Weights of a small image classifier.
Training: muon at rate 0.02, 19300 steps, batches of 128, held-out accuracy 91%.
Data: trained on small charts drawn from random numbers, 203450 training examples, 12.1 epochs.
Rows from block 5 of a small image classifier, named by matrix and row number. Rows with one number within an expert belong to one neuron, the router's apart. Each number is 500 + 40 x the weight over its row's rms, rounded and kept within 0 to 999. All counts start at 0. Numbers have three digits each.
After each expert's rows are labels from the 100 images, of 14976, where the router gives the expert most weight on average: "top examples" is what is common among them. Only what is clearly more common there than usual is listed. The data: small charts drawn from random numbers.
# router: router (model.blocks.5.mlp.router.weight, 64x160, trained with AdamW), inputs 0-79
# up: expert up (model.blocks.5.mlp.up, 64x160x160), inputs 0-79
# down: expert down (model.blocks.5.mlp.down, 64x160x160, transposed), outputs 0-79

# expert 20
router.20:470509496484477495473485441478554490516472499456587494482515482528517454538558559483494458547460400489505444540504525463486493506490494519466448471470444514542432533522505414543567535360466468543524502578405478500394505512517518494553503508
up.0:485534571436485497495478440572522462549563495563546519492471503536514461573459595470463476515492502490562469440516481481494429429457532447540503493533461490548524505489496566490522498465498424542496541496515534475480473496523467528580527551
down.0:534509574422503536474528459594474497432481477494460525437498563488502566468575479563494546492527543515542494523561456501492488448459445522494508515498465468577443460463450551445470434418540549560506492497447560532534528512483446451501480482
up.1:501571436561539520520520540488467523496435457502471516517492491458484513499524451501518466503512519449511445453515431539513522494525497475509487528499438469561527399428484520503482444496494540561539476554434574495560477512464474562510385491
down.1:494474583522471587461480460475507515537485485487557552519605507581469542489531489557496528528486475465503394527428594526464547485481510505460443472534441504453514480553480475552489442519495551535499468521532537536487503551494506392474472520
up.2:505505445481551511528546539464519470526441497448511496544467469485507533467505519495522460499495498449435534552486520481477465562422501471489541406389471559480507548474483530501574522409512501518510471574504452513489503469594470500522487471
down.2:515461474557497396447505457538522451616477540503498494514478561481514588496502539536493437525484547515508498425486516479533491454498462510441505514494478514508511470533513509384511494475504495443569485467445436501454513478536463477521440491
up.3:504450444467433539459574500485451446532500511545502454470558460420449470505530438480481431544467473475468535618495591565461547506546499442469478490463511439490542585463518465507434501461524469436497523506555574499480549561495451508485508537
down.3:553512508513531450540507439473478605564547509520514504475451456478520542487477513551541449524505535494529459524446463546539526501486487442481498421461497537483564523512574466457457539472538498525463511456516514513532536505486415446510456584
up.4:485605497466482462529574533496596508522466475465458518568543535488427451529534537472541480542413472471523509469490499512500462487434485551511532460545487481558521487522527471517479485589526552593463479497394559504488512515545526483525447538
down.4:504445529522446536512429483451465466496544476541457541503468496484525476494493421468492563438436553526529485456616562469488488533481560498562484507497482541530471474516472433477554422489526505514493522531464450458409520458519512477572520505
up.5:529509519500520515455564381494510505492505507487532511567486578500534591541475406489453522507478489500501472529532514418519533553404503494500433469541482458524511538490448438520481507479492490472431481484571522487410481498511494504525540432
down.5:527504549471572480437557530557487434547470522489538499439491487536508524489469476484493477528475459484541485535491555543513484501510442475585505594501537494497446478465531478524488476507431469503490506502579545505497493417553473406614430530
up.6:472505482498503533513566503484518582547525526534459452595505546427433540493484469440458487550489494480494472496520450464504563490543485458505523477499504526590487519514534478499510535471484538560511531522425482489447545552479567537495526481
down.6:445501480529501431438542515539525474538500473511499523569476564522535442523495532522540502473464501533479403475488531524480437505515532503573530472524423474474470542488413498512448475493525517508561461567539520520534421479400512505485457553
up.7:507470458555442546509569515519503433495559503566502474523453473537492570560449497515494446555455527502497496484513515533559569518510494480526464444454455511476472496516506483509521468491503579523503483473513453486505490491394511465497541383
down.7:551499462497536449489501482479453596568485476473500559520551489512488477494508517469505476493484429493420521539469471495531463505444481558498505451531529453553527476488525507521450430492491537496490479584490456536527456457517493567483545489
up.8:506482544458591534479524568513476539444501470463522482505494523390490454499468525528502462487527461501509473458508567503485536591502500450518477451463474431504518474528527483536587475423504489375564442498510616487453487559525508473530533534
down.8:522463458558431453507463538545504374547432518522449516468447512526523438494550519451470523530506463510457486430486488478521500535464543509463519456524540521518475505469520460497558463562462518532488448545470543520500495551470517421517505468
top examples: dark theme; flat

# expert 31
router.31:531470552524489482474507478456502470521492470414532574423564469512492410488507487460531512550515440526522562508495549490452459516437483456499498538479441516543493500509511527517481495522476484516414559504510552482466482563501444506532453422
up.0:476499494530429449480521503519516469424540552514468533477493443508457440496487481605487505550542533456602473494525559489505523466539505511500608471547424474558555454504487503520531467602517553481459454504537504505497488506538462480462541466
down.0:464463493550581555482568467537479512443502521560532485531458538446516483494516507496512497484518539418486488461490403493590465494554506485526563513472492474541461470496490517463454499466477490503515468502503510538465534399527532436471479433
up.1:493534530462490517511481516493507500461530498560510520442488528500505526434471459419534526500427474467502508523508485512497516508484493484518515540480493467573512509504528472484556498493474525451561501467459426462509526487473478497549401412
down.1:494493509563607419504563560478528538546496495515586458460502556523433496505459537510542509502478568499539526454432462520510497486469464503542537559482446503493500525455529504512477521483463496514458471499419489485458527537500504503436513547
up.2:492543450415488440534512529481466508516525500493466516474514496500466426531492473502441573463455469554476492507521469545522455545487480563477499507573503446486492501482514513450483511580495490536476470442536565483495447554470459559605487490
down.2:456449486472532549477475505455449496485458511477513536488449474474536523464491442497547450541537465459464438431528496554488526497467432449482494549536498488526479554489480485532519467514553555545519453556562488513512423524504464486458510636
up.3:496452510421567450491454548505476513448491502471465502488497456495465538497542464412448478370500519535458438494467532597590521492460510525511485482537510464577508563462523529544454450442524475442486473479465491489585586496526515539492523476
down.3:475403489525477424515422464502484505538488492495506498499464506534538440442483489453481516494525456473526526452601427505492519550466534475532496471445601569510479488436532479480527486423597479513519483517518458464502583544492482486481490440
up.4:485538446473485490483407474502455508496443502510484542503480568562460474475486401456517605484533486492475412506519557499487556501501494547458542496475522434537546480424449490532552526502532476566417477548483405505521482560566498474523553476
down.4:561526560505508410414521486496428501504592452497597456479460499501521465555491495507502518559542551508554551487527536493480526542502499486438504519496542527522449495515506486533543412500425463464512465485565528545457553489461507537566568539
up.5:500407475518472486516485430509427437446436459572528427600525470447539520492441510504503476507472484474550560477483517503521498444583509404470474483541510499447452533513521509501530482479512554548407520585406523509538482510499450497514526510
down.5:502594492515491545489490485451462497503563505475473485531511463516506537517495507452418501480483525512432447529446513565537522567505550444524454521507466505501456477559512475553498574502468532543552487491491479501445528531416551511530498463
up.6:493431535407576532511458524503420451510502501515547461498541537501430621506533551421490533558562448506409447528524509504488490394484498468489513504577468440519517515542484479555535451460503533487481488517528481532512476472478480483526486474
down.6:508522507504465492504485505541566596538505480504531486458421433519478507451492548497544499445515588496572483512442454563468516562478577441523595404544519500497474488488496500509477540497521494505482525517577490513504471525485477516538511478
up.7:523510540449576564504530501464521477482518494566453478524517495539432495451537517471455521464472563415500497468495495502539615510573479551513500450527514527476543559529472518546547495513505462457518526536462500458451419482535468506540495522
down.7:477481423517570511505467542501479492494533499513510475476512531480471504514471492498423544521498482490490525528489424552553552516415542494453530538476478530478553510456472479527560535440496500548543505520512592585518532476444560506516511490
up.8:491503540456455522556520528485516517502541480524508503495461473546442492477480473536444497458494532532512478494489503499509469500461477452603513540492492613500528454566547561541542563497532476518564476529490488523429465404506535493443460567
down.8:574442485593511574553559521518435550535504535490495529459562412514503467527508572498530529543473528469547613448550517462539493507520494507479458463475529494513480399433470501485463527436531502518499487558487448505506513452539462615488406464
top examples: radar chart

# expert 36
router.36:532455510527568517439535447467523469507500534427551523431503490456544422448479486495531538590564457540560549541490509492476513462411492485453544489452530512513489539515457482503451451440516498531499529432483500494421494556549514492547488438
up.0:502471529485478526537485520456411564536551494498473454489494521351463509526511454456497458446560562464446450466488475512521480432542497517494438470494476507552503485569514496508524512521490504563542498501447541507435394466557479482502578452
down.0:485486493457422501496467524473470468536459515509505568570465482482536441447435468477512438463450448555476532479568456490519482498497399535505462472458482521484480496494540471500439520496534528452541469490617514526503479543559488513551498440
up.1:485485514506534530541513543580441463513484564541495432501521438523513436507529492473577436470448526520541502553506510504540432420437498547490456521568515488438424498430488511486546562493481538570512492494478479486573516474532486427513432549
down.1:462512506536470471516528469442462514527547508489436457482515499539493504435514531467530463459469514552467542512534476558522475464392483446485471494526508419554482441482486546466571541554441538454469479474512465487506568536511475510517484530
up.2:480528474515533479448457507490509559518551478497467542498446533458543500462463628525567494515544535557525424541505482550550510466552498523481505479491534477525425482524457491523517503506496575484523485534489547500510559524550503440555491518
down.2:547518520491540481525523474491507448428519551469553502489446434531482540533549450514508481552497521521523451496444553477466499473515506518480517481510512560498444526560479507470519558485489483535502525453479448430515531557545499567524556471
up.3:467541527587525567496523559476521559483409467521500533472490474542483552510508429464497466463496441547472514380518488538510501545441499489484470532488493498476455472523468543550590572483455519524486477499500473502457516515438504565426523482
down.3:441511411529515512510461533541534521527493505466542482503600490486520500556466480477491477505531507529469524416549512451414496500585383523452521473571563543481512491488474477414404492496465485555530502421521507458530524538476496502473547594
up.4:536496550528507522502494477570601470494547463501477451497509510461554495552462505425478536504482475551502551471517485488488494499405503445485503514549471499487506530521519462499470491511455496509551428413477504507422480465502449572471554599
down.4:440604494485500483553508536458495441572505508490486512464547485478475484492479562489544582438427492413535523475476543452502560524545514461486616483528492520492524464472503477527508486453462429546522529533593484481561467538428501563584462491
up.5:487484516461445487478522557509510494573568536535523445526464516390500506515476481460437480447494444489450556429499523564483549537444501409487478448535463467476478534543481464519491529503529464523484468448436524496437520498461494550543467542
down.5:473438480497545516502555488521477505423507466440477473520448524501519510459519465530577492554492504447432432503502455440542480610494520462548497494508493602485564512505478503539496519532479419519435499413531506490523486505508538450523518505
up.6:509428549471506455482494480518472523524474514456529495535501570386479533518574530472526496446592465558458481414491476522531504535446511616495471436508467457573570531540552494483488510431535485503528403476441500511574547488511546505469559467
down.6:556512500440523455483528518420519530476517500514452496568529462467529448541462424462504505476564496571504463532499473478478536488482508487454500442476570530570474488566515546542475560502528486525507520479520489585493487512500479490515436513
up.7:506441478534553399516514569527481463409489501521453488469446479455512537513480540445475506538506487509509544538482478506437575514487502579488535544543476432524469537519510417533565405464518461500554492533554454508496483569495581471487491519
down.7:476509497467454504452416497486444486481532516476509555498553466534529518571483496549501481436539508499464434512475434510557494512467514475538475554480495559438482535569547505501487556508531544421577488429551503469512535510526443507426466551
up.8:487496516486473510443457583473556495539469486494534509532454501508508430504523525508488499613443461460561481468495518533498542468544524484474473574519572457549581511518470577502530457537476538509545507559546480513491560541474484432516424543
down.8:448455466475542471493496517484497461478458492464438510434481454486531450509564493534494529408480611509461528474446419514485494477502484541513468490546560460512584477543549466484482535516511576488487445463473575410551509545480514588511548495
top examples: dark theme; horizontal bar chart

# expert 28
router.28:553481554452514425434533491442514530550487492418573571503523508511458470493466446464510526541512467559578553484484569497503472502444456482489502547382530540519547513515524481517454530543552501550471568443486496498467467528455481479559428469
up.0:474414489480497554469517476542453548557549521498510545506459539566507473484429471474519627516507513475453554566503551560480566580450478556496521500574514528492533427546486449514522532486504469506416513493483551513463426584518550495463548517
down.0:484474521477506530472569510490559506441554468452533523504610479489541449482492470535460513532514511513451436460451499503516551564489494499454523509452481562494463500443499410489573601515475420502507496479516514443471492489562495483489440539
up.1:530499486515533453460524438502542544471522459529493553591468510517543538503535517435514508456418526493389505469518523545401463482453506437492491608496560566538562510533515495509471497465502552509561559534525453499506550547497499549439472508
down.1:524529509506502522514476506444446474550463469490483500508571556507483534582482469598466527519459487502469587502442523545446513522529550509568460447540343478506453479620436471522508540525483453477522444502459472477522515526499551508477516505
up.2:487505519528482467493523547509540492511483545508507520489472531511466505473522550497504487450538504467455463510488568557554445575469486599524531439488527492531578597456511513474456548478506515459460399550481510534481509511476502496538512500
down.2:507475493478489488466430551559480417456506469534424562472494461529434507502559497512512497514585528487505526533465436506438447520450487520486484511538592461547499516581535467455512525449537525495502491510555482403570545476513549485463549543
up.3:495506428532500504531564546458525481576451521516479533430526567436526489512510551513447489400494473456466476494503526447455533463435480516457466474546551528467491593528536502475529519481494513427460506581539550522490554506490483548485497529
down.3:487465487511523465433490487481463472482500493489442495523458538564452554469473459502490545509531495446567500468441542469418511531474505505569525523480500465531505462536531473436439444489524458526478507507477529504480519512518503497424520495
up.4:528491518425358529504471499454484486470575478495436502550435426533519503488531513540456538494520550516506521517480464534523507589518495477555525485566513477487531439445520443523477528466485477576454495414533425505548490539462439448530480522
down.4:475496483562508508549527507484518474454461465501547498523454490520454461483500539565541536528486534437514422503512463548538464490501506448533558541527506520453539440401536495435505515480519562488555533464497529466526578468496524443528483483
up.5:488487477568521455469529471527455502596502508481506435522438543505521456542493568444505473442552500519495416491504489518510512485531509498493503525555551423529522470459527462482529513512524432465564550438465503477522654498489547450464610476
down.5:431480494481515416476512486437510394515578460498520459485545472461506534524516573499480579453521514468467432499410487445442525488432459557499519408496460554502495515493569492523535449420522466602515530488541495470464480528482505512596495510
up.6:493492446522484491583457481561498465486450476427462495503476488458510491478470534537555513492439553495537482504508524532511512538562505508462523487498492541484472458537556493506435497421444515464464510545483514491513499501549499465516540530
down.6:578442519449464492480500491597487530471554510492489490481487473485466525463490518420513541520505477514498524492481521545574514520472576489472414488463559504457508495509475508461568493552552496512662496484463528426486531466573532523495478457
up.7:520466507531491500486449493444569465528542496566529494487455491534500445496476510494510495460471560552481449556500497553525508451514511468516491455484536511458501485621444481478508566461500478518478431548554470481512456536458523493517527465
down.7:443441561453473372578559503500517581478501467476537525534518474488456551539504523547551527540556566471482490542491515514553503485468560452488546486521573583475455505503504586474477529466530497508519488535494502475593506518446524479477411466
up.8:498467531491495481489649565474527465494586513496513493506513495465549569559510534484456394478456485512556539391493530530448482492486495482499447539526497565491524495544535484485464511512463505534509467505564472493483526565475574438485532514
down.8:552510484527482574528574501472487504576504491499513446493516550440470478481534518446544518538424461421458546446438459490514469524514428500520523487497501473491511518473622468503508504475556526479431544448504425475504444471539552500513495541
top examples: radar chart

# expert 19
router.19:510537503548514479536553470477478491542490527494525490507464506426487552540504494458528540471512529511532466513526468504529530469512518518504436454540418531535571463564521560484552490470529602465425530455551471496525457460473523554496470499
up.0:508548426518555504516448507446492479595489487433556461507481511544511560505507469578529496508457493421495511501514527461623543566469509504460487510467486516513482422496470466503593462504481443499507433485534519489507511508531561437498563482
down.0:574557484484481524572555489560543350494507494472493561538506512499465556520475506455490495553467485560483501490552445462516458571540466502535492481501438524407599440449534489453465555508497528518525482467507512509451517484521444483520462554
up.1:477557482556491523486536464457559434463538544499461460495500540432420509474440466523475570457566484402596491493516458400489550550526498524483438457579435486530444521496505527511523475497489501528512466484519544509537428539482525449557515512
down.1:572402445523435474512519474562549580568548507475522536467521526502505480583477467529462455505455507538473501535565436577508471555545507477506539562512509501476529520448470542513451527496505563561482505469401522457429583453563483469551470472
up.2:492508543527578464492473523491470540498498512534527504502536499486473548505467573406592558511496521497509558496509481542520552541558493509522534565504476527467549567536469495483496496476509495616455499463398445454509462540484512510459514480
down.2:489477471486453478443494548548549486496475490558469484450425522468472492460482495501451488462576481494511444564555431510453511498548584492554462546483516496550488475538507416434499488514509445500572485449577482458528467514496484528538590455
up.3:504515563517472479506458382561504510537513510458487584506518510423572475548484532549487589463485477440444515519514465548488543392503501495501476529515470468552569471452462467456478543474519516482468501531500495518517439506545479544456536482
down.3:545392483507525529551408464495475491486485476466504537573529498485532541529573437479514528509553509515470523470511503530466446612463492476473440433503469487518556527495499530529513481507527550454438520526534497518464522519555362548620462570
up.4:526455467532491457524528424466436526485458521597535484532444373444541420507448533537520486460483492497427536525475515495438517473518506490528480508475476500519559454510500451462473522454514530590503524497553522489465494488488518473415527545
down.4:512514498521541470459453523514591472546502512528486424570491545472513469445516541542489560477441500530531482509508452539598501467465456546513452488537422513492539501561549504486556554505465521504511472541492528552470466524482505466481437479
up.5:540473464471541492499414512462520562503448517443529527475477475470443511475473493440547536502511559470439497499493488464534459503545499518540603575468546440560556441532514574509593506513527449429501476507470500465439561512527511447517460472
down.5:495442490526551546480553476519450497439572467522500530431487478440474532466500468437497419499510489494530478540450607437476458500501469569465515471515554532493517527545436447489463475490466484549558520446592529505471532528564451490467507530
up.6:481535499539494496509472491457564519526476481489491520435544497452549506567552590435504508527499592460534534424526493442493571520518502470500433518543415559562530512458487473457612523444528554505486504457534540469531535476477509573517460470
down.6:477509465472543481503502419500532496475429505479421541525475462599499451545494446518458519542522514557513513599466438522527530473528439578567541462446520457519479499544465471501455458494496480527502524528593498475462438486507502466459549488
up.7:499493503534561514522443450489522555447487543552540476534496522565502463447543515513526452443382584536502431494500560503497531528501507436526501474527518488473449507511538427496449533496514547480469426475471508506485467479419463484465464480
down.7:512571481559493469502481485541537506501405473522459473546476435498556555506524435521537492524517458475457526514536535480499422514529486516543480496473435548448433484523517460551478477498415530521497439522489488573510490467453458482485526557
up.8:486467547526498490505426452522460475545460491396550537486540497499503548479507514514481449514507497498577506518495490471414517469556497491553425396504478524466528573480497542502480520505523479544437549576471500487476498554525582432410429518
down.8:538428528526519473402478497547525538517582499499447541483545502509584495495590531503518482457487596387490500531421516481478427487489507513514539455502524499469481537520501546504516533528560507479547518507422506494497499469567513458496478541
top examples: heat grid; dark theme; dip in the middle

# expert 14
router.14:484445511468524463485538502485497511537478485467577541478521466506492461514490477489492505553532470497522548537489472470478515445417575485448514518482494511517500491458429550546437512481546492550428506449487558467454481516456513482573495459
up.0:459484501541453511524532523536536540430564586613499428520541513505465454506484480539480465466524509566454455539497518489485452433474504542505440434467372465514476507542514521486492458581472559469528520510543496461518470549584575467499483556
down.0:528525509440460543461499493456534471516475464516449515517512535561474510450474521490522487512516513482535495533433488530540487479517535505490546529491507465488529501488521551541501585484513471484488484521564499495440485441485426508539445467
up.1:517524473503489517512500527483579468519505528512518539529508464499450502574505484440478514429540471529548446526482515462494501489462488502519413467432447505462495408457482463467532508549503495559536457505493517509519508409502545553484528546
down.1:458452460505579529470551490482431525520501511528491502446510483506502563500481503518563440456518510509527461479482507498454458458494447421462451542428563469524417545523472543511579453529540509530490474466513463492500430542461588545554543498
up.2:501485532473498452458492457568525464464555549481465539506482534461476441424497548404566458535442460509496477397537557490448533457486518445536481559503515466436443473488505485486514481549531539511479510515479544524504440531485479543519413536
down.2:435539452477482537472547494545462482519488484489492523556475583506460518566568551439449510525630493491549487469404524485482522511501525480506474516530438453477495521513482458468496558474500550490514521479499502502498510474505414511510485490
up.3:490518503539511569534476510514542551634499517489510523539418448467556506472496524477483416482432643501488497520485485520489566588505510578479516534479513498424503468475466542514479449518503486522544518542573572470524463455468514530486497478
down.3:520429496482422436452437518435467564470468537481443492551535486490541477485560484380497532491523582445510508453453511474504496504528529514468612525552497516493533474491442429531499484517500487521446536490503493537524530522515517517456568475
up.4:477477528458494492498579502480538461494528480521541494512461440477514476481535503543526432495524533451555518479484517543504413501548530488516558444475493418527379425551482567527545475486493536520458510391515497519496504503499494465537534528
down.4:488511526479500560567427527471553548492543507513544536456540528493507538543530495426542517513543561529457365502486494491589553493505420469464443437511517491502539504512478493486497445444564437554524538502442565526495492489494541557570531433
up.5:492545538517486564468569606499425529485512530502520516516466477533545473527575477526509491501494496417437531516475513432503454433493523536493549523543526444458511489477499586489457477482517501503463525451539485490494487418525536508498488532
down.5:484460552506631493530529514507552395507507500538474510521407531459524512505510504480504510483471503432526540516563466504514434475577476500460578515478512447489489471465468496535530465478504420610456550503430509481548474409473515526529564443
up.6:471519550524509507450521477512464464559409475480489503489535540527487537460590415464475574578430461553470579478537548490544467554483502505493493482486514483482466491494502479497543490566474482517491508494507460506450437497460525462472539514
down.6:443478532469561465457492497562501472458522520505431459601526460483507523512505569556481490430525570509531426580549547560509428438435508537430522506476519583465494465528495548492547534532536524415466531496497523513543494529549493442521512473
up.7:506531494468459450523478507502479455484421529497479440520499539417535491483427501486466563510540451513470451478510483495532513465525488438482490568541456448509478523437540535492505504512532483436528544532541514481589521475490441524515475547
down.7:443506571513556497422501484471550507449471490502436528547505514467531527500499526472559479440521369543519491463442496555555479506486449496476525460552478510515493445482499464506549559458462513470472553513488558556492576510514458442544601384
up.8:486470491553440496517589509477500532439419484500522467492496517443509472545531533399470568491574499505502435553487505514541425632466504470488458486457496544454505503498496483489500492551482505508512499489514537520576541471420545483556449462
down.8:547503495560490524538543496459479540532481506522478528422484482495472550503536523513512517499490476433450482477426508514529479500503428416560560504488480497510501534525468492474581485457526490478534494438431443480487392466546526552559540519
top examples: peak in the middle

# expert 35
router.35:519459546527516480459557431541519522558483442419534573467583469528449433510522480465458515556504460543573545501501515474531456473404480479528494514442517531517478470511512509491464492568515443530446567457544516465429495569506463472523452475
up.0:501495470552526532514490571481488485446537529458492460450485480529420567547498482544491557469563528550505478559519477580424489520521502484569482425490568494458492451357524489539539484393473457456506520530539529500585513509540520485471512445
down.0:484481484497551545466433500491648456440562492537536498482462472514491480504487468520492511497448429490469500485522464473528488467578492523491540472524454492524566436500507468524456473564495510527536515564479518466456577484474463455480509532
up.1:515540454435584497517517552497488516509501490522422578511597530492469516511481440476558440475430562499460543533496462468515516564515516455527535507511449465441506532535544461514466466527481597527529502529496503496556469467534450510460559483
down.1:520508508421494454571481490481555473448493522497556530440462526445423523544457449558521493464442455593451439522480446486484506508528437537536484509483530504503527522508575474515506519506480447512466462589570472437543501474449512520578551511
up.2:518545530499469506482491515520499466407536491487492516472483461479526531486467455449476551488456525548451440565485548513509518433477510560546461481613514460453549499555498451502428519520516477452493440525442533505576556488475503464556507457
down.2:535513472525551417530519493387498466543491481499452528526457485521485560526445508477532478490491527475599551543480539477509437540542506578461545542517504466523483429568521464522581465478517534515482476490567417503473491563561511506538439373
up.3:512512509479539576498446496517561549561523499454524484506482533523517478518564497551562441517415471542503425503477524515499497466572515420473452519542484508560466463584518450489516469538523515581556493544556467486479523528432528465491477495
down.3:464581529489555496452466482538462511495497488524509548514550524467451518540479517597551513422568509520443480522549386475477541485420473445475494480490500524511530498405427515486487538531461547466547496439554504526481572537491461485486480531
up.4:519483491500548508560551593511540394491462502539381487520510534519488541525523562527446459485538563564488444532496559475521483536423474452505530560450426513559459490515475525491520499471539523521530560461544462490542456513534525521455510554
down.4:543505519514506483469428540518514561559539479476582509529512496481532542586473541502480473517407553550483481519579440431503546521509521428498490500513502564540452489500530458466539520445410465484450527496460475496411483499550518479514529585
up.5:475514483472548522539589453525479515549444484412557553451496546502498519468496511496488424520462548515438440481490576450457443477474486470498513508483488522493424512495522501520522524519462523554436546525508569510453554574503526478527501493
down.5:584491494495488529490508511457532478504487560499476484553467483465539516488583490484484546469557489520530419551514492482555460540508540516498502479515502607474503494473530467510556498459511403468526539567489505436485454536548485436478537463
up.6:486492534444502530526519459517464502514519512510548487464480525512533523510474523481492473532410531487478455585488538502534577467485508497505568414488485524459453543441467429539546497382492467465531504454524611495446521472493522508577506514
down.6:559452481543502538441514562458528571512481491496441489496430568503516489535522572577503495436523539498495393544450487445529441505485447500512456480493512472485498513505525469498438511438486454526503485486529469498491492514565489502513563536
up.7:499525467517447566476513520468506479419552504551575513522492549554477497540500476543493486567472574541536506554492438466467512512522496560484506517546450455476489518417509444478486551539526520556522439486542491497431458519574486507506556387
down.7:497551459429537515570441475524541461453469483510438462495585514483471516477520542463464484530507540517481453504483479514544551463530554561540439475523438512540458521439514572483528470560506477574541501513593540473490437392489486480462451515
up.8:520546527509439548508561437517439459463530483543524478500516448497495467464509489555509591528519495396454499440515470456445487476509498505522550424406559493484434659461466506455513485482496540575525442457552493498517484487480520498421459474
down.8:518446516517420484523557531482548568499511506530543479495518486430513581483490494459444418433454494489532454472435568490515439506621491501438558536464552495490464548467484408492511530530521443551490480507415511529528524527488523410572522563
top examples: rising

# expert 33
router.33:548461498452488457483513468466507529501536471474507518437540427523473450492492438492538456490553434493547574539489475472497526441368479536490517472449514518523535433527523538473492527487463484496468546446503521496456488546534489520515416444
up.0:508510464514533532513551509507488527487589521535528528413506477480471477536412470544495511542561440510515445527540507463517533507582482480482464478453473524538508493484449457496362477486507423434507469503419560463414472551538496500591556480
down.0:545500558485508478526606578477389485435448519459508489477490496436475568502499538398519480482485482527512461500519504519496476523437502478523573501464622525496505537458502581468525510513498489525525484492449533448510477612533499494494550531
up.1:498512441529509476497485541528511490404582465479433529580535517544574536493526520519516505466409547525449548503519472495530505504408479471540508456456462482479524558551477487510512479495503495420416480507467505521470517428478558579549523449
down.1:481483491501492499521581527454476552514525512470453504481452483494541503534504472526468456525497472481574440538436513528493440495511428486474488426503628533536488448540485491455505506545462432527529511400517557568525523533501512502462490541
up.2:482551493513521570543429466488505524534480540533528436551480571459473564460551521562517484571515491518633461487500458426498514501481497541493483530430427501484467450529498552515452447500516491524519437554457569486474479535502521474530502519
down.2:508589526500506575421454549468408471563503541493610517494455564503556502522468517500542519515531528496460476517495552428517509510441523563570517554494469493531551475518535451526497493517483510503549517448542530486491444498469429545532447504
up.3:472443495482495502510490491554408436604507550552450516441546417523438457455467491471463528512501526532567473553506528476507514466531510578540522466516493514570555504473473547472554510523508486515511504459481495511394528475456547473551591461
down.3:479429531457537441495525549472490526515543511514477580474531504541531476500509510470491448551522573521477547474562521490513484488506463394484570440491471500427499519560460440544524525497525525517498522513492490466499464559471444519518517494
up.4:444477514601468445487501559512562464488484461578498449475461534433467509507437451525429505429573484536462453560492485473520546502559504435484487509441447515543477491528554412481415505502517467512525412480542557500498487526551497569476517501
down.4:492494520487493453502499530485466553558471501534464495533476557519455486452498471507511464561571537567513513443539478506469558453473452511586536504539635451534485484470462443499482479461451610487484451530434491519573443575481496520438465505
up.5:485532472508505456501501560432534531463543523545546412524481470538449560482467429505497583428590535483543539550484619447511498480502499490473438484489542491513519494449516588474507494468543527535545465495557466502486475451503592474523545544
down.5:501425483434404558572455469505550497479509511504462456456537428577477489517560590449500466530531492474513526435577443492515474531551440556508511528474515532500463513541453542450441502545512460432492507525485476512533495474454497446570502514
up.6:523515512553436438474505579508497499483470478514485495450481473438570473476419495481529509466475502518491578470502484473539499496506500458481515424514544567463434493552465423499470526492506519493499433470518516502577447533557532522539491603
down.6:490516582502497498475518478505510456476561487533485490443505513443466467472494512552515443450468508454517555516480561570528562502534494450480547444550462487530460519531483482467508485565523481512505506488474498484489377524459517563483517475
up.7:499472481453536562509441522548571485491507514474477528539460599524535527501533473526496445458535505412536486499509552509491471535575487541500526501460422464454475536450513556492492447479498569489477513470510466501472480420538523602565591577
down.7:525491536466557573523456481500452463477415440545561532484553501520545546550483527524529511533521538494489448521424464510476519415558420506538518473527482510481474524518483515571523489501548511440505422522565481480462522612478479471527558535
up.8:459455486457511523444530561548492519496513520504488472586471496478484525454516524504487492468542498568509527540511513544480503504438455598480550557529503513432531479474513540492424624481506454535532461401494502488591426522479519522529502531
down.8:464512519515446480492537473490470558573515517504571490486474490506496520514524529470511432545499492493504487538407538580492451449423515491497472512421451480435518522470533484468541443499539488399491500560541553545561484431534546522547420420
top examples: rising